A small sound classifier, trained from scratch: widths [128, 160, 192].
Rows from block 7 of a small sound classifier, named by matrix and row number. Rows with one number belong to one channel. Each number is 128 + 24 x the weight over its row's rms, rounded and kept within 0 to 255. All counts start at 0. After the name is the row's rms in percent of the matrix's.
After each channel's rows are labels from the 100 clips, of 14848, where the channel reaches its highest value: "loudest" is the band of the loudest frequency at the time of the peak; "top examples" is what is common among them. Only what is clearly more common there than usual is listed. The data: simulated sounds of rotating machines with and without faults.
# convs0: first width-5 conv (model.blocks.7.convs.0.weight, 160x160x5, each kernel summed), inputs 0-79
# convs1: second width-5 conv (model.blocks.7.convs.1.weight, 160x160x5, transposed, each kernel summed), outputs 0-79

convs0.23 095 [121 108 102 114 144 136  66 106 107 126 135 104 152 102 117 122 139 122 107 145  95 106  73 144 156  83 101 145 140 148 128 168 165 118 123 154 107 141 127 132 149 124 144 173 115 121 118 116  95  70 155 148 166 133 183 129 123 155 107 120 171  87  98 152 157 154 163 129 125 136  93 134 108 125 115  90 128 188 125 126]
convs1.23 104 [154 102 109 129 133 140  87 121 151  89 122 139 148 118 129 147 109 128 125 169 118 135 112 134 125 163 141 140 141 106 118 159 122 171 151 132  85 138  99 111 115 152  93 129 117 149 106 127 154 153 106 161 144 108 104 152 158 133 181 117 176 133 122 129 131 157 108  87 165  96 149  92 121 150  98 136 161 117 143 136]
loudest: 500 to 1000 Hz; 250 to 500 Hz
top examples: gearbox; speed: slow

convs0.36 099 [100 137 118 146 105 139 123  72 131 148 114 138  89 130 133 121  83 139 134 132 132 142  97 151 157 133  66  94 112 128 127 135 167 133 119 149 127 134 133 114 171 126 132 102 113 134 112 135 114  89 124 143  77  96 106 125 132 116 115 103 119 115 121 124  97 106 123 143 148 144 124  83 135 138  98 122  99 113 142 155]
convs1.36 096 [120 150 118 112 125 132 132 123 128 127  98 141 166 129  91 111 173 146 115 109 108 101 146  98 156 108  91  82 118 120  86 170 113 160 128 164 115 123 126 144 105 137 104 112 126 135  94 124 111 147 105  92  95 167 160 174  69 116 119 115 132 140 132 173 158 123  70 136 180 147  97 105 107 169 128 121 117 139 104 149]
loudest: 2000 to 4000 Hz
top examples: turbine

convs0.83 110 [108 130 168 148 128 158 108 117 159 125  99 132 115 130 147 124 142  89 183 102 122 139 100 137 143 154 118 165 135 145 129 119 149 101 149 107 121 116  91 109 140 151 134 123 124 102 129 150 133  94 115  63 104 124 137 132 114 122 137 188 121 144 128 145 108  89 142 164 118 107  83 151 149 113 154 131 108 142 106 115]
convs1.83 108 [109 202 153 145 106  98 169 130 100 141 147 127 122 185 134 134 124 169 153 133 146 136 126  81 166 101 117 134 109 132 167 150 159 122 123 118 164 100 145 124 159 144 143 103 170 103 141 135 132 143 122 138 128 140 134 106  96  72 103 129 108 149 126 157 123 134 123 118 117 113 109 118 157 148 175  84 131 121 108 119]
loudest: 250 to 500 Hz
top examples: conveyor; speed: slow; state: normal

convs0.146 112 [149 116 107 109 188 156 138 122 148 129 114 146 125 100 126 107 127 130 155 126 149 121  97 139 129 100 175 129 140  85 111 119 102  98  80 119 105 111 105 150 114 109 103 142 115 157 142 110 116  87  96 188 150  93 139 120 173 121 149  94 127 126 117 127 172 142 101 100 156 131 125  96  91 135 148 149 127 148  87 103]
convs1.146 096 [121 107 109 135 150 161  98 137  77 103  87 109 134  74 119 144 107 140 126 150 142 136 131 124 121 160 128 186 145 159 126 170 132 124 125 137  79 135 106  98 155 104 140 162 125 146 189 136 119 128 139 145 121 163 111 187  88 166 172  89 151 120 127 128 101 116 115 134 119  99 167 149 113  91 113 114 144 138 142 160]
loudest: 2000 to 4000 Hz
top examples: speed: slow; compressor; thin (high-pass)

convs0.65 094 [128 109  89 125 125 131  87 114 173  99  72 145 117 115 125  85 117 110 114 129 114 122 129 100  95 165 136 139 169  90 105 138  97 123 133 111 108 132 107 130 131 141 113 108 119 158 149 138 117 154 103 112 130 122 105 119 111  99  87 135  86 155 132 128 109 135 101 129 154 122  76 131 130 164 158  87 111 109 126  94]
convs1.65 112 [116 118 111  91 130 123  89  94 123 158 112  87 126 129 143 158 131 111  96 158 117 133 161 154 141 114 161 136 137 125 162 137 141  83 161 123 135 155 152 106 136 141 137 133 140 147  95 140  63 107 125 123 117 102  87 104 136 161 145 138 112 167 155 137 111 184 149 102  69 128  90 130 150 106 165  89 145 123 149 140]
loudest: 250 to 500 Hz
top examples: conveyor

convs0.31 099 [115 110  81  95 134 129 133 121 116 114  84 158 142 102 170 114 106 181 145 131 155 129 144 119 153 140 152 128 124 126 126 154  89 115 105 135 108 114 141 166 148 132 142 128 120 124  89  91 119  99 156 172 137 140 141 134 141 131 118  94 162  64 140 134 142 114 161 121  99 138 122 128 133 149 146 117 104 135  88 155]
convs1.31 099 [149 122 104 152 105  79  78 117 140 138 141 172  99 146 109 108 110 157 163 143 138 149 154 145 154 113  99 140 145 136 166 126 156  80 115 123 146 126 118 146 138 144 117 131 143 115 147 148 100  92 164 150  78 113 126 164 114 115 168 108 191 143 144 152 123 115 104 122 103 131 157 173 131  89 136 105 113 142 136 194]
loudest: 1000 to 2000 Hz
top examples: speed: slow; conveyor; gearbox

convs0.157 074 [127 150 110 123 111 109 145 150  97 103 138 164 151  87  95 155 133 132 105  88  95 135 125 161  85 104 135 119  78 166 117  90 129 128 143 117 117 127 120 144 150 132 106 156 101 125 148 109 117 137 140 165 124 122 124 146 143 131 103 132 129 106  75 103 139 147 107 118 132 108 133  89  99  93 129  91 132 102  94  95]
convs1.157 105 [121 139 129 119 128 107 115 125 114  95 123 144 127 125 114 127 124 101 114  69 134 109 129 133 185 144 112  89 184  62 134 125 115 124 112 160 164 158 167 137 107 123 135 136 118 141 124 127  81 120 148 110  93 147  94 105 182 162 137 117 105 130 178 115 146 147 110 110 117 137 136 162 155 132 126 149 141 137 165 141]
loudest: 1000 to 2000 Hz
top examples: state: faulty; reverberation; text has "room"; text has "reverberant"

convs0.18 082 [116 150 146 157 150 163 111 110 130 145 106 170 130 101 107  93 138 144 114 124 108 107 131 124 111 179 159 125 112 126 140  94  86  65 126 130  95 100 127 132  99 101 153 108  76 134 112 117 151  78 114 167 146 125 138 130 131 135 158 141 128 102 128 123 130 131 162 143  90 130 119 113  74 131 110 161 101 132 125 118]
convs1.18 122 [137 113 104 132 146 100  78 124  84 127 149 124 152 181  96 149 130 177 151 142 130 130 126 126 147  79 113 120 151 110 145 156 128 167 138 130  95  96 151 124 165 122 116  91  90 128 130 139 132 162 176 112 128 116 147  99 155 149 139 147 105 145 117 109 124 155  90 139 146 139 127 114 122 103 132 149 133 106 135 121]
loudest: 250 to 500 Hz
top examples: gearbox; speed: slow

convs0.30 086 [146 113 162 105 121 101 118 117 122 150 110 175 119 122 114 148  84 122 108 140 122 152 111 134 136 134  90  76 109 175 124 187 122 148 152 129 122 137 178 139 149 134 105 113 160 145  90 118 118 139 127 146 130 140 155 130 143 147 130 121 139 152 189 171  82  83 107 124 138 122  21 129 139 119 142 110 122 169 135 143]
convs1.30 092 [145 150  92 151 126 150 125 130 142 128 134 161 143 126 142 124 148 128 112 120 127  95 131 119 193 147 131  33 144  89 132 154  88 170 113 102 106 114 128 129 162 135 116 100 111 145  99 121 169 152  98  98 109 108 135 180  69 114 130 128 130 170 116 134 104 104 131 151 149 134 111 131 135 113 105 138 131 153 119 146]
loudest: 2000 to 4000 Hz
top examples: state: faulty; speed: slow; turbine; machine: compressor

convs0.44 121 [120 119 151 142 121 137  90  98 129 137 133 130 161 102 103 178 132  96 129 130  95 141 194 117  89 107  98 119 146 107  91  96 123 152 117 170 121 113 169 148 137 115 136  76 135 118 102 147 127  75 142 156 130 109 136 117 136 121 144 118 156 143 160 127 140  93 122  82 131 152 127 139  95 108 197 107 128 132 147 168]
convs1.44 098 [109 142 100 164 128 119 117  81 150 117 115 155 124 176 112 115 123 104 153 124 160 148  88 148 124 148 153 114 113 129 132 134 146 126 110 126 123 134 156  79 134  74 124 209 163 137 108 175  74  65 150 120 127 120 133 113 107 124 147 129 132 150 150 115 129 150 110  84 157 147 108 136 126  94 113 132  74 144 124 167]
loudest: 2000 to 4000 Hz
top examples: text has "speed"; speed: medium; turbine

convs0.57 089 [146  88 155 142 117 143 147 135 125 149 142 141 137 101  84 102 127 144 112 149 139 107 149 118 103 121 146 132  95 118 113 135 110 115 119 125 125 150 112 128 124 100 115 106 154 140 131 107  99 144 169 118 110 152 161 114 119 120 134 179  79 140 118 115 157 144 132 141 123 139 127 136 125  79 137  87 136 183 122  90]
convs1.57 104 [151 122 105 133 146 121  86  97 118  74 117 119 131 151 151 124 143 142 103 146 118 118 122 136  76 112 112 118 137 142 127 167  84 149 154 118  90 129 128 128 160 109 135 135 120 156 105 165 129 135 132 116 108 126  77 123 146 150 152 121 148 140 117 106  97 134 144 136 139 114 178 115 104 148 136 161  95  78 136 118]
loudest: 250 to 500 Hz; 500 to 1000 Hz
top examples: gearbox; speed: slow

convs0.139 120 [138 126 139 109 123 123 124  66 162 145 116 123 159 110 100 147 134  91 129 114 140 124 148 176 130 128  98 123 120 104 165 137 134 116  99 125 106 104 114 115 141 141 128 149 122 100 132 163 116 133 133 141 131 126 121 128 125 187 167 177 132 134 125  92 162 130  74 137 134 111 106 124 119 123 129 149 130 102 185  99]
convs1.139 091 [127 141 120  78 139  89 165  97 141 138  95  99 100 119  72 115 109 101  92 157 107 142 104 111 150 145 113 145 155 145 139 139 160 134 148 126 132 107 112 147 139 111 154 112 182  80 108 129 110 169 123 112 144  91 125 150 129 116 128 123 146  89 139 127 148 147  92 151 113 148 149 117 151 101 160 108 167 115 138  96]
loudest: 250 to 500 Hz
top examples: state: normal; speed: slow; conveyor

convs0.145 080 [ 98  97 127 151 141 105  96  88 121  80 158  90 134 112  77 140 133 135 137 112 135 161 125 118 120 155 154 147 122 149 118 115 159 127 101 122  59 114 150 177 103 129 103 122  98 112 114 140  92 147  91 107 127 129 122 124 119 107 160 183 105 125 125 158  86 163 119 109 141 152 139 101 139 135 124 129 163  85 126  84]
convs1.145 103 [170 131 123 107 107 200 102  98 130 138  93 156 127 142 103 102  97 114  92 117 112 131 122 171 109 128 107 146 121 135 142 123 151 100 151 136 101 129 155 151 117 115 128 126 146 151 138 146  80 108 128 121  91 160  93 151 121 136 165 113 146 155 150 155 119 129 143 127  99 138 101 137 143 145 127 118 161 145 144 112]
loudest: 2000 to 4000 Hz
top examples: speed: fast; compressor; turbine

convs0.151 103 [152 149 110 172 127 156 154 112 133 147  82 145 109 120 148 147 145 164 124  94 118 138 135 129 160 172 111 134  97 104 113 116 100 102 118 110 107 127 133 148 112 124 139 101 111 113 137  94 146 159 142 194  86 102 142  80 112 112 161 131 122  98 110 109 121 159 150 146  84 154 117 138 114 158 143 157 157 125 106  79]
convs1.151 083 [133 111 135 120  80 138 103 130  96 171 105 127  97 146 140 135  89  84  96 123 121 120  92 150 152 109 134 149 130 153 120 134 123 128 137 120  69 140 168 127 132  93 134 154 192 154 132 165  84 132 114 116  99 140 158 151  91 133 153 124 157 129 129 143 124 108 156 126  90 120 136 165 130 129 130 138 137 125 145  82]
loudest: 2000 to 4000 Hz
top examples: compressor; turbine

convs0.76 104 [200  96 107 109 110  77  92 126 125 124  94 128 129 103 135 105  99 135 136 114 132 139 128 102 125 143 130 135 136 101 110 105 157 149 123 130 132 130 136 131 132 127 121 156 105 111 111 130 124 119  99 164  97 149 127 124 123 128 126 133 128 106 125 143 124 103 107  83 126 174 131 137 175 121 129 111 150 135  94 163]
convs1.76 093 [ 98 141 128  95 110 109 151 109 128 138 102 152 140 143 118  81 173 125 145 115 110 114 163 136 155 119 105  95 155  55 118 159 110  91 153 146 146 136 116 145 116 113 107 106 129 140  75  97 153 129 116 112 127 140 128 142 115 105  88 169 107  92 107 121 139 121 117 101 131 120 146 123 117 136 133 132 128 156  92 129]
loudest: 2000 to 4000 Hz
top examples: state: faulty; rattle; bearing knock; machine: conveyor

convs0.137 096 [121 119 169 129  92 100 128 105 134 129 142 165  76 157  89 153 127 136 125 101  95 144 108 165 128 183  96 122 141 100 133 118 138 128  98 114 140  85 131 142 129 135 170 103 161 142 134 133  98 118 116 176 142 155 129 153 127 120 131 132 166 131 153 137 128 119  73 129  99 150 106  89 142  97 102 125 136 165 186 152]
convs1.137 084 [136 159 150 133 116 107 134 132 130 164 136 121 147 127  88 118 123 144 137 130 137 128 141  87 127 120  77 135 193 107 192 156 120 155 109 124 130 104 101 110 126 127 171 134  85 139 136 135 133 152 159  80 119 155 130 158 137 162 126 122 143  94 135 168 116 149  48 156 123 116  84 155  94 104 129  86 132 142 127 161]
loudest: 250 to 500 Hz
top examples: conveyor; muffled (low-pass)

convs0.71 083 [132  91 185 128 163 129 122 134 141 131 127 161 111 164  95 142 127 132 162 149  57 124 150 116 142 125 116 124 123 121 130 141  98 139 133 134 136 155 102 141 144 115 147 121 109 136 126 121 125 127 131  87 153 100 127  98 160 147 141 140  99 188  91 143 131 100 127 138 163 144 137 108 124 181 143 137  89 134 105 105]
convs1.71 098 [125 144 121 131 127 142 144 126 172 121 130 126 106  59 161 112 130 100 130 132 150 106 141 154 140 153 175 140 173 115 146 126 124 107 115 118 136 125 164 144 146 152 148 106 128  70 156 123 123  87 136 132 131 173 101 125 170 173 128 147 128 128  95 132 130 108 145 106 125 137 112 130 109 138 109  84  79 110 138 125]
loudest: 4000 to 8000 Hz
top examples: electric motor

convs0.85 107 [160 113 124  94 113 129 140 110 156 119  97 169 112 100 124 160  88 129 161 115 121 138 116 104 107 104 111 168 161 155  94 142 109 124 145 128 126 147 134 127 124 106 129 119 115 132  85 159 121 137  96  86 136 125 128 164  67 144 125 159 137 114 136 183 145 131 127 131 100 134  95 141 161 105 134  60  99 180  91 120]
convs1.85 097 [111 124  80 117  63 103 104 139  73 122 138 122 136 172 160  98 177 133 129 122 122  97 127  94 138 104 127 127 103  76 159 158  98 109 142 134 150 133 108 143 151 124 136 124 153 160  77 115 179 130 155 140 117 140 128 139  83 103 103 134 118 145 128 158 140  92 136 122 124 141 136 101 119 127 134 120 140 137 116 129]
loudest: 2000 to 4000 Hz
top examples: conveyor; state: faulty; text has "speed"; speed: medium

convs0.52 089 [127 125 157 151 151 128 188 138 141 138 130 118 128 122 114 182 119 151 118 140 121 150 127 131 122 131 169 138 116 124 129 147  92 134 149 102 126 162 153 108 129  99 131 153 127 139 124 115 116 143 151  99 147 118  81 114 118 150 149 163 142 117 117  85 124 105 137 123 101  70  80 113 160  88 115 125  81 160 129  86]
convs1.52 108 [113 154 114 140 148  69 142 123 157  95 152 104 160 135 149  96 108 159 107 134 112 181 124  84 101 105 122 149 126 141 151 172 113 137 104 104 134 112 112 150 116 101 135 114  91 150 117 142 128 163 123 124 130 143  89 142 148 155 159 111 164 136 138 116 161 125 147 114 138  88 175 147 123 184 119 137 103  76 117 141]
loudest: 250 to 500 Hz; 500 to 1000 Hz
top examples: speed: slow; gearbox

convs0.29 106 [138 147 138 121 133 157 126 139 146 159 114 149 120 120  83 110 150  94 104 127 148 105 139 140 150 102 113 161 188 106 112 147 168 124  86 131 104 134 135 112 136 123  95  76 108 124 123 119 132 109  70 102 154 108 150 150 102 117 103 173  97 133 125 140 127 124  59 145 140 128 153 134 109 153 124  85 148 141 162 139]
convs1.29 095 [136 101 117 108 115 124 105 150 114 161 125 118 153 120  93 111 132 112 121 116 125 118 104  88 141 135  86 144 146 130 126 131  76 145 135 136 114 109 136 136 118 102 167 148 139 127 150 153 148 114 183 118  90 122 121 158 154 139 146 142 107 139 116 123 116 152  69 148 118 138 112  82 109  99 135  99 108 148 140 103]
loudest: 250 to 500 Hz
top examples: conveyor; speed: slow; state: normal

convs0.87 101 [135 119 173 142  91 145 108 110 136 136 153 150 122  83  81 162  96 129 120 116 137 100 147 121 108 123 130 109 142 101  78  92  81  88 139 132 111 114 145 104 139 171 118 115 150  67 128 115 118 121 102 163 131 112 101 166 131 114 193 133 148 135 146 169  86 135 123 117 122 165 136 163 103 158  84 116 125 152 111 115]
convs1.87 092 [128 124 111 109 138 148 103 149 104 151  90 131 132  97  93 119 143 134  83 141 106  78  86 142 127 111 132 159 122 137 159 142 160 126 119  99 111  86 129 137 103  99 158 157 153  87 127 129  92 169 124 137 125 122 133 102  98 164 144 139 133 141 114 114 159 147 145 129 108 166 124 134 117  98 118 125 178 144 116 109]
loudest: 2000 to 4000 Hz
top examples: turbine

convs0.98 077 [116 116 158 125  78  73 126  95 173 121 108 109  92 126 130 137 102 152 156  89  84 104 135 137 131 141 108 126 124 158 107 161  86 104 113 170 166  93 110 136 127 110 120 104 143 129 117 121  73 187  91 120 130 124 133  99 139 144 175 119 132 116 135  94 122  93  97 111 117  90 125 112 173  85 130 140 116 161 155 120]
convs1.98 099 [136 120  95 137  71 114 114 121 144  95 117  94 136  87 131 149 122 139 128 173 142 106 134 164 104 139 120 120 117 170 133  99 103 137 106 185 110 104 122 158 137 120 138 132  96 140 122 104 112 141  98 126 139 140 188 115 153 126 138  28  93 134  96 135 139 134 122 106 117 169 145 142 135 116 117 124 130 177 154 140]
loudest: 500 to 1000 Hz
top examples: speed: medium; text has "speed"; gearbox; state: normal

convs0.131 089 [124 117 138 106 118 131  80 142 133 115 124 135 100 132 147 109 138 126 110 115 176  82 125 130 126 164 126 117 126 142 140 118 107 141 106 103 166  70 108 102 138 105 103  78  99 103 101 136  92 111 128 206 132  87 114 132 145 126 190 135 133 135 160 132 106 134 132  86 117  95 145  89 143 127 125 151 130  96 131 137]
convs1.131 094 [100 120 118 107 128 154 121 145 135 162 121 115 135 124 155 152 149 146 165  97  88  98  94 118 165 111 130 109 107 129 131 118 139 127  94 111 106 136 145 149 114 100 116  69 143 118 112  98 114 162 145 159 120 143  95 116 159  80  86 135 141 110 122 109 128 117 134 145 125 120 133 149 137  80 160 169 158  84 119 118]
loudest: 2000 to 4000 Hz
top examples: speed: fast; turbine

convs0.67 112 [141  96 145 139  95 115 106 104 101 101  89 116 143 126 131 105 142 135  86 154 128 199 123  94 109 146 129 133 147 104 108 113 136 125  90 141  80 127 119 118 129 136  48 120 142 113 120 107 120 157 119 115 168 164 158  97 123  95 141 148 121 135 127 116 114 137 141 123 122 103 128 117 103 142 146 103 120 127  99 155]
convs1.67 089 [122 142 148 123 134 102 131 104 143 140 116 117 111 125 154 124 136 140 161 154 151 133 179 131 106 132 150 122 105 131 146 113 138  93 145  98 137 119 114  78 151 107 168 156 146 128 119 118 140  96 125 116 106  66 107 114 123 137 125 124 116 100 141 126 101 133 132 115 109 126 129 159 128 129  86 123 141 140 151 153]
loudest: 500 to 1000 Hz
top examples: gearbox; electric motor

convs0.27 084 [136 128 100 162 122 119 142 130 133 145 110 165 104 173 131 126 158 117 133 139  94 107 110 104  91 106 137 135 131 155 132 117  85 106 125 134  74 150 174 147 125 137 105 126 140 100 112 118 101 138 130 109 152 121  50  90 128  79 128 141  85 120 157 150  89 138 129 118 125 123 137 150 133 109 102 109  83 146 109 138]
convs1.27 114 [171 126  75 126 132 106  88 121 113 102 117 139 138 157 124 103 128 166 130 132 138 130 145 128 135  85 137 157 134 133 113 160 114 115 126 142  98 105 121 126 135 145 123 119 145 149  94 130 150 147 168 125 127 115  92 138 128 134 162 138 123 182 154 129 126 142  82 132  95 107 155 144 107 171  92 166 106  85 110 129]
loudest: 250 to 500 Hz; 500 to 1000 Hz
top examples: gearbox; speed: slow; state: normal

convs0.38 113 [152 130 152 115 148 136 116 105 140 148 162 101 109 103  88 143 147 125 169  93  90 139 154 130 109 137 132 136  94 140 133 122 126  80 141 120 143  83 163 145  86 152 152 125  86  72 143 127 140 136 123 112 124 134 155 142 104 126 148 152 141 149 139 161 116 133 139 136 138 104 138 135 120 107 134 148 125 158 114  67]
convs1.38 093 [136 122  93  81 120 122 140 102 171 146 126 151 117 127 111 129 143 126 110 139 143 116 159 145 101 157 156 132 125 136 168 133 106  98 138  91 108 105 128 150 114  57  98  77 123  82 102 171 122 101 139 134 131  97 113 117  89 166 132 129  84 132 153  95 132 173 120 138 112 121 108 119 156 139 103 117 124 127 125  92]
loudest: 250 to 500 Hz
top examples: conveyor

convs0.40 114 [141 150 150 140 115 103 104 142 104 112 109 177 156 153 135 133 121 115 108 143 124 123 103 195 129 168 119 147  85 164 177 170 166 141 116 146 107 159 123 150 200 154 145 129 142 122 123 151 142 110 147 134  92 139 145 149 138 110 145 157 159  84 115 154 112  87 142 167 141 112 116 108 152 107 119 147 103 127 138 153]
convs1.40 089 [129 136 113 121 146 112 125  92 150 155 166 125 127 174 118 146 129 154 124 108 127 121 136 129 115 119 113 182  53 141 125 114 137 149 154  96 117 117 149 109 148 139 133 110 128 118 112  98 135 130 149 168 123 130 115 167 108  59 136 131 126 151 129 104 148 108 128  81 121  82 117 122 130 132 153 130 121 121 148 176]
loudest: 250 to 500 Hz
top examples: conveyor; quiet level

convs0.72 110 [155 139 120 159 108 151 146  93 124 107 100 149 113 132 159 160 127 148 121 146 123 136 135 141 121 164 137 123  83 145 105 116 116 103 145 110  91 126  96 122 119 123 110 139 148 145 106  88 131 132 167 120  72 106 134  86  79 106 159 137 126  82 103  72 141 128 122 143 140 130 128 131 115 118 123 110 132 129  90 122]
convs1.72 083 [119 150 124 114 111 133 145 124  81 155 107 102  94 138 144 137  94  94 101 110 128 120 106 134 154  98 177 117 114 158  94 130 104 152 147 138  70 155 177 137 106 126 118 140 182 123 143 138  66 114 112 114 109 136 162 134 110 142 124 119 140 127 121 103 160  94 166 115 116 148 149 166 136 146 116 133 123 119 135  89]
loudest: 2000 to 4000 Hz
top examples: turbine; speed: fast

convs0.2 068 [122 123 156 105 111  97 136 106 104  85  94 116 188 150 131 169 157 114 140  93 108 143 149 109 106 162 124 151 133 120 118 144 175 133 152 105 121 114 173 116  99 111 165 131 152 119 137 122 128  80 162  80  85 129 120 113 142 120 187 133 143 117 124 136 123 143 143 150 132  85 109 142 131 106 115 146 153 143  55 149]
convs1.2 122 [166 124 111 117  91 139  92  72 163 112 145  81 134 132  98 131 134 160 145 142 133 114 111 129 117 145 128 127 116 144 138 125 131 144 102 139 122 153  98 140 168 121 136 127 150 125 112  86 128 135  94 107 176 171 117 165 111 137 153 107  50 131 111 152 155 107 137  77 144 172  92 112 145 134 118 125 128 148 116 162]
loudest: 500 to 1000 Hz
top examples: pump; gearbox

convs0.117 078 [176 141 110 108 113 150 161 101 112 101  96 130 131  78 161 151  89 137 136 130 105 122 127 148 135 103 161 110 107 114 104 112 126 142 129 107 109 117  95 124 144 124 153 102  83 112 144 137 128 139 114 133 150 145 128 129  84 141 126 134 131 105  96 101 118 118 160 143 124 129 100 137 128 152 119 139 124 128 115  94]
convs1.117 105 [137 137 111 105  96 102 137 115 106 134 127 169 139 148 114 108  98 134 124 145 146 144 105  84 137 101 103 125 165 105 183 127 157 148 142 139 168  96 108 126 152 126  96 107 167 116  98 147 119 126 131  90 112 164 156 152 102 158  99 160 149 101 144 144 155  79 104 145  90 151 164 150 161 112 146 126 117 136  98 135]
loudest: 1000 to 2000 Hz
top examples: conveyor; thin (high-pass)

convs0.14 098 [ 94 105 132 155 109 110 184 105 140 135 146 130 156 146 116 119  84 122  81 149  78 156 127 166 184 135 160  97 106 109 123 108  92 127 144 132 156 159 126 131 131 117 140 163 160 123 164 127 125 121  78 155 153 126 143 160 142 141 133  85 110 166 103 165 149 139 137  84 101 158 122 114  92 103 127 120 112  69 101 121]
convs1.14 095 [136 132 139  97 132 167 134 123  78 115 138 115 115 107 124 118 145 104  83 135 147 119 143 128 121 126 122 141 162 128 138 132 102 123 168 166 132 139 132 107 154  94 100 103 110 130 149 103 124 140 154 125  95 171 131 130 161 133 102 128 105  92 136 146 165 109 156 103 123 148 161 189 161 113 121 136 111 122  77 129]
loudest: 1000 to 2000 Hz
top examples: conveyor; piston engine